From a checkpoint of a small image denoising model.
Training: muon at rate 0.0023, 11800 steps, batches of 192.
Data: trained on scattered letters and digits in many colours, 195000 training examples, 11.6 epochs.
Rows from block 4 of a small image denoising model, named by matrix and row number. Rows with one number belong to one channel. Each number is 500 + 50 x the weight over its row's rms, rounded and kept within 0 to 999. All counts start at 0. Numbers have three digits each.
After each channel's rows are labels from the 100 images, of 14976, where the channel reaches its highest value: "responds to" is what is common among them; "patch colour" is the nearest of a few named colours to the mean colour under the peak. Only what is clearly more common there than usual is listed. The data: scattered letters and digits in many colours. In brackets: how many of the 100, against the usual share in percent.
# convs0: first 3x3 conv (model.mid.0.convs.0.weight, 256x256x3x3, each kernel summed), inputs 128-255
# convs1: second 3x3 conv (model.mid.0.convs.1.weight, 256x256x3x3, transposed, each kernel summed), outputs 128-255

convs0.36:493519503495376579530490569439452502550519477511689401505411456477678509511519449569473500518492503488520518480530516534522492560517556471552502529541547499618454506461364514474458485614490468521538529513471545549519517524486528506454562588471534560450501477468489554456546533543443529554472515475452462520513501510470557600424475488461522527516482547475533469359456524479580498536471
convs1.36:507408505550546456463431463521532451468503584495425508534552519517437451565539496451492533486491495469440477523448506463501515484484418467512492490456555524522465539545281508526489486464554517478486482559460559576322552465520522453542516467563477536532492522516477474523457450485510495513465491518572431580410478518486479424502478487500524506521436485419542498597553536507455515499466
responds to: white (45 vs 19.4)
patch colour: grey (61 vs 14.4)

convs0.111:531599509517567490572461408502471414476460496509554443439535511542454508474515516546511505512447492483491509541540497554519311641518557563413467453508547475466419463513720509497488475519467577480430380456557511553496460500525460472464437479523542584470535544567531532454496509462565452425475449434562514410456551471546486424539561498451489431481494511561397503484468531538511454560512
convs1.111:511420517471421474432463502513500578538568540488487451479553514469423472511503553432535505453520441475493472466477551440449507444488404481541496491474533509440432505503340449466528499443489511472542396545436494480474481517527496407490485523510415454487457509371473555540493522558440542527540519464449387479498514477332557473506383493366524492604497468502510517539524440522500545443404
responds to: white (62 vs 19.4)
patch colour: grey (68 vs 14.4)

convs0.212:554488458529394510477506407557477542510519502496367460546502448550407500514529575569499425498368426470515464511467530495520383594468546544505503506529552496440437478530561531583525495442556531465357663496541465387450495542513535469523500462503547472497441470479565508473516450566501495484550575493516473492457512472499461574456563521543509454488493508512483453535514491522484427488497
convs1.212:437438522485537494403497455414613544524514470518511530472552522518446490434413453515523471496519591461532403457546478480383599497550411459539557514573465473404478547443323416527509524474444481470436475547557459399442522498558452432528446449466458497442556393489517480503485523424490486450500437413541498474489530513333493496494498521469537463406516565516461513463516447415552519572402
responds to: the character M (30 vs 9.4)
patch colour: grey (93 vs 14.4)

convs0.62:559549505539558491538533483537509524432505472573571534509509547440532483543491481487458367573477520474487502412406523503489500370373397489494483493555482483496484516477376434525524516424549474555420560490466603505468536526478521454450525469463523483477446483441494461491531502388545489532516481451493529494548499410477545458563475497446461425542484480383536535429525556418437449484613
convs1.62:562547516499508475466523493440529547454480527584516514475522600568600498474558521514468453515548498497554562563514494539550610532568546505442482472454561499604470596471538531552478458447479476551511485484467553523534519525546498655507503499542445485500506526505518590526501590470530593529446593469593572519509539418628501527436490513627556555465481545559508529553470389511547548477572
responds to: count: one (44 vs 17.2)
patch colour: grey (68 vs 14.4)

convs0.180:504496438465493500522506549484553463511435457549584541494471575482497508455462441507460441531461517577498552422428519487539481486558472519490488497633451551462502509451483503469373583530580482521533557534540546487479514513562447539576571433480482563447439457495542507465479530468497509472383534458442611523437543444526427454487520518501478525582492455514515475468529485466472456522503
convs1.180:583575519554506475527502575483454582536532489508443508529553528506508421541535485435530617505458517457467531523545530493514508478496617554510553432426497475618533459590559550593628452453403500517552454540494569496499437428590523511550494440530524436627541574524485585548558485522493505551597546552686485547574425512475538543600477554497555542521442562460555481452444480512518548533529
responds to: count: one (42 vs 17.2)
patch colour: grey (83 vs 14.4)

convs0.100:533459521515510495573466526512431467497464509485558497465481535517685448490537521517564492473590482462532500566472445543530385526506534576503521485478383517527499477490516460479524524504473447477572509468492525570437539447472434508510541494615436456556447520498509547577541549463490528541511432589566429542461437574468425488477526521532432536414466485489458539546523570588443526532516
convs1.100:490454487483575511569475436437531468445519456461487515523536507563419519472482540447453515494517443545515521562538549510443505489500455434465457501459459469486519539502582429389569516512557466492475525472552498540523541474462603527520492433413613507395416507534518551470540549493498473518546523458481465555511602424483529504493459408519479477499499521550488528467467520450458481462484
responds to: black (41 vs 19.7)
patch colour: grey (71 vs 14.4)

convs0.183:582539426543467496498458401519479476424398533575588477585505489516562466526513511426508436489595412507486483469501526544428534479467449556535562501521427526544470486433484529532398514403556430456541524627453522463476550460355508525500523553520407506478417477448472496450514500432579526481458556530450480580553591497431531453433405488561454504513531442517459517489498496370481556423561
convs1.183:476595495470569480573414528503554546520510461468523476513480606471501526537488494421530476551470504519447521477464403483504513512430490542509486375480503525571639517499558583568472449508444516525497510496558476527489431566485539492435530526482552510482538482674446414538568510555457605485477493526514454508575374468574488496598568435486533546495520466572458465487515515555530498554539
responds to: count: one (57 vs 17.2)
patch colour: grey (85 vs 14.4)

convs0.54:588494556489488497470470405510516484389439426525560406525520557426379550505492512476546437506437568487468507470488471493488385536568457574500503472567593479550385435483433473520426448506542464498555521477443501325443418455499540481496529553577485531529557488466530548499541461532527481536562495448542472500522502494522430506467524498522530520500484388592481459491487473554525440526546
convs1.54:528568475470520526487529502568466486548564555535632553435576529525544514480525489509459499560469458463511428559467526443489540454550505538525554578435460481565463485561529463503435493529472586493384468507482515542502590475556485452552483559454638445530459415429496553522523506473505539517480585444341642460517603445499557405508497484419523493476530561446420474476405554470545484486531
responds to: black (44 vs 19.7); count: one (40 vs 17.2)
patch colour: grey (77 vs 14.4)

convs0.157:448438489510406460502457677506544484545542493546481488458505483528603569538442468543562490495538445557504508504518513396474483447515482371413529486373478492384517517517483515501412521535510455442525442535472443508599480516504526509473490446508485490472460453513482604526539460517482534480671475555578500565487497553492488497590533530566527592439509550490442436493521539552516516487467
convs1.157:577547554522517459494580453477461537544388532484468468500483519474455474584515503480471427526388557406456507591547463502522525469482559523498451485586585497497519510487480523593492508450578520504496523420531457464581545560535455457530582446493545489578478537425453394508518548523566571528437602523479514489573525443556475466502451507416538417481511507524564605483534504454389454535504
responds to: count: one (37 vs 17.2)
patch colour: grey (66 vs 14.4)

convs0.119:509458533521455478430527395518475433550555390472482461506498428533373450518511463502406542479491525460499560498474521537571525519499457495512556465433486575564441595461390499542531511500535505483607553519475525463463523572542388493500454481469513626569597512515484453545521547478509508527453551396535537463460481385517450493471556518536481466498501448565584537521514527414430555502496
convs1.119:447571499441515507590517558508553563480499493516460492550532525561644487510534450547550518492463458469455502536532517528447476567498607528493560486659463470580500439495591492510516501404469476491469498525479549492526512464441495571545484483521522385451541549518577583466516500569437552500546524480510485517536517615539484481485458602416497520523470555459473462616464468544519484485489
responds to: count: one (41 vs 17.2)
patch colour: grey (74 vs 14.4)

convs0.192:528554488555474491427493590422563492441477448481674497532486452445596503482492377463413478502419544632560510556517501499488454488538575578482524490566486537600433547523492578547495477536562508525554443533522483581556440435533487535490481487503491445415478398620534402532462461567487485506475517514474510520420556473533503508505491514507508322547470547530465562519444479491482485443479
convs1.192:465522486472550491424442464460409512471567466504372450487500518490380499537447506475655519447542481421447436515420464454544504443461534437492485460428586476364429469388404467487587508520595487556468530500492520437454556468529487547450505480599519519489502563433473573486555481418528524479562408484544500530540449511429499465543639524553482539490496521418518472539458485526520501572512
responds to: the character M (43 vs 9.4); largest: M (27 vs 3)
patch colour: grey (86 vs 14.4)

convs0.235:517550440492483507366499345506506464462440446477347480488460485477603512481528489538479473501540455503528480568533448533522477449519490570484550473433508428695393512490504463497432514528480531533500501463488400490543441500438488500442505540492477567488319408522530440472508528529511372536493491445457470499517528554486578534413437502479391486474475483434428465556473455501486599450555
convs1.235:589458472528422472460441537494529475559499488541399559536514582545428502668507479474629571476471535527479505454445446475505508528479518444516481500511412465542470423740458604525510486513470480545728496520532501420559564508476486469487437572593536501494554482461495540481522493580479442508536504507538535526522515569458541411483495512548515421472546493384433524495532528465548436484480
responds to: the character W (39 vs 9.5)
patch colour: grey (73 vs 14.4)

convs0.248:567455517526449533428518446546479487545555486546485454530483524497448457530523561505524504450438434486540519474472535444507608505352457447418485447628511453546510466454555515562506491496512552538474531488482440496488489477465523505516478533361427503510550535557494476373496441464427562464511552459511531504502495491493505526456539468496546537487531524515551453596520459475477524527459
convs1.248:450540537483562478477573430487496506396558492490504446403472450478490542453470452510457428465462587515529590544534532563485433465575484445588468451529497470364515521455512407427371492459500440483467519422568479459510542451472469542491522421569437457498403551527501548482554589457535516486537406485513489549516565497566506465491447560570520446403473493473422521360544475465498559539533
responds to: count: one (40 vs 17.2)
patch colour: grey (50 vs 14.4)

convs0.182:507515492439452458502406488460404460453442420487537493561547492562504549546556502545537589556511426367408507415477485394489459426610440468458463436468460481509492467482448477487522453506614474493482516578494508526499518512497505523529525500571556520474525496502573475557563506546492531539556555472537538528538568485524533517537521522576503481499493572487474451523527477471525487496540
convs1.182:441490498418505450503655527477533544499497511520478528485542580490499513530445513573434448482522482490552460547538537504476537513542498454568505576530457500532489535556507449473502496515588506525513516511497497476520589485456457491496438507509555485489558508528469520479459517481491477410506498518524662468513792536499481524538450551462408480506523475463468480451400443448415476478475
responds to: black (60 vs 19.7)
patch colour: grey (43 vs 14.4)

convs0.191:532527548566444516544462408424519495447510548501437470500490484533430496528459462439461583604447501477469485421542479560482479503620499529444453448492496557452630509497528546542465522426613491587560496500458470414500504550507531534537472465536538514530569549473499471434496528501594450514398442396512478481528604517510452468478452415426537539531531444397484535451544512431501393491467
convs1.191:463453572576504494572431617461543486474534583543497562510448435400510530448532469522424529466501511421492484550522565559443491527416573511502608570454512468519472548508441417459479438572462499525498533475454554472486491479576512472593504327422430491500501468509510494438505445489523483514550469524447520424482418545416474536495506596561463575525371438529571484510480436468538462480458
responds to: white (45 vs 19.4)
patch colour: grey (57 vs 14.4)

convs0.98:541476477457498484516508533514554499516513391448562420510442564535605473453504480518467400504499515482481589504499457512472404453440522486557542483556405509490434515536437508551475436427471478531428474554489537355535525497540512495543464530505516506451530449550502594590559534501436481562533572505619467473536438521624453506546489429536483521448481487481491541537534476472424462518535
convs1.98:443506486560508536502420535472520510396507532556466588488497489496358546483489530506531469528552500498532512517422557532527481480519490561545531524484507544484500460553480440501541492549500548514552533465457496466500482525444473493518531580525464521437408536445496560478526531442536397460430406511472490457468529508390491418484573541532485516575480547533449452502430545537527546564547
responds to: white (40 vs 19.4)
patch colour: grey (46 vs 14.4)

convs0.72:509511502540534471538407405615416533503467629566423415545498453495513503447524489437557453493419471449506452504569448527499407567551521525486430507429532442527509528510466512506434516445575512490536407497517495483437506476531518425522512568565456500505564533429483481463442490548579457428600515582553528502547512415503492538465445486388530443438528374425448507434594489559525489497575
convs1.72:534537500511458493519508378558504515452514429521499534529488562522517521472505449550509463569572565485499490505527568477530569434510482529520502431552572457456393470503556548519653472425437486413510511549488401509487503579544415504520467626447551501504460410378460553526625462461483445488470555497393440553550434495377489531488560520557465473464453508420429475522463453498484453498544
responds to: the character M (31 vs 9.4)
patch colour: grey (87 vs 14.4)

convs0.10:559537506499516486518445394427505533492473466483541533436451504531470429444519495518491451530537448423543519517482454438512476515419575521469451512527492503687536470456434501544390527495446493588459433520514512558411468525508469497550441468462580485450526451405491473453553577555503486558457526553437486506440478478494447568488490409586459442427507603492596541569442523474491538464531
convs1.10:495493545565552547509541479519444493470540500477451505594500497490519525482487466525571504591505522515431462510440483455495541465646365512477526456583514493455489486505464496530561452499621523513493538555481494508488563498490479559548588512517470578584552553530489520542565391491474457466469455363528533475576530531590459445491431529508475520503452490459384472453438392517540466546464
responds to: the character M (31 vs 9.4); the character H (27 vs 9.4)
patch colour: grey (87 vs 14.4)

convs0.241:590484486509524494529456530547465516543576469493521556508527412536515485526561490538511546553429421487534645530409503516535531573435470486515548514530437462579468494463555535460565570559567483489535593515524488509467506474462476494484482550516536561509481503539521491435523507631559494571365548349498482502451514453479529604497451530431540519444536532528367449508485520398547617489484
convs1.241:454531446451519409482571512453481460480452444482504454431540492520607567396457466429474500506553568537479434464543501475529509381484603488505459521446502531504517563499442422490448441500522539444473428468447417442439478552487551543537583433458501499460425502476482459509504459520399414486474476531477461491531532479393455514373479433547425485497476516470525562467455515553463454487482
responds to: the character W (26 vs 9.5)
patch colour: grey (70 vs 14.4)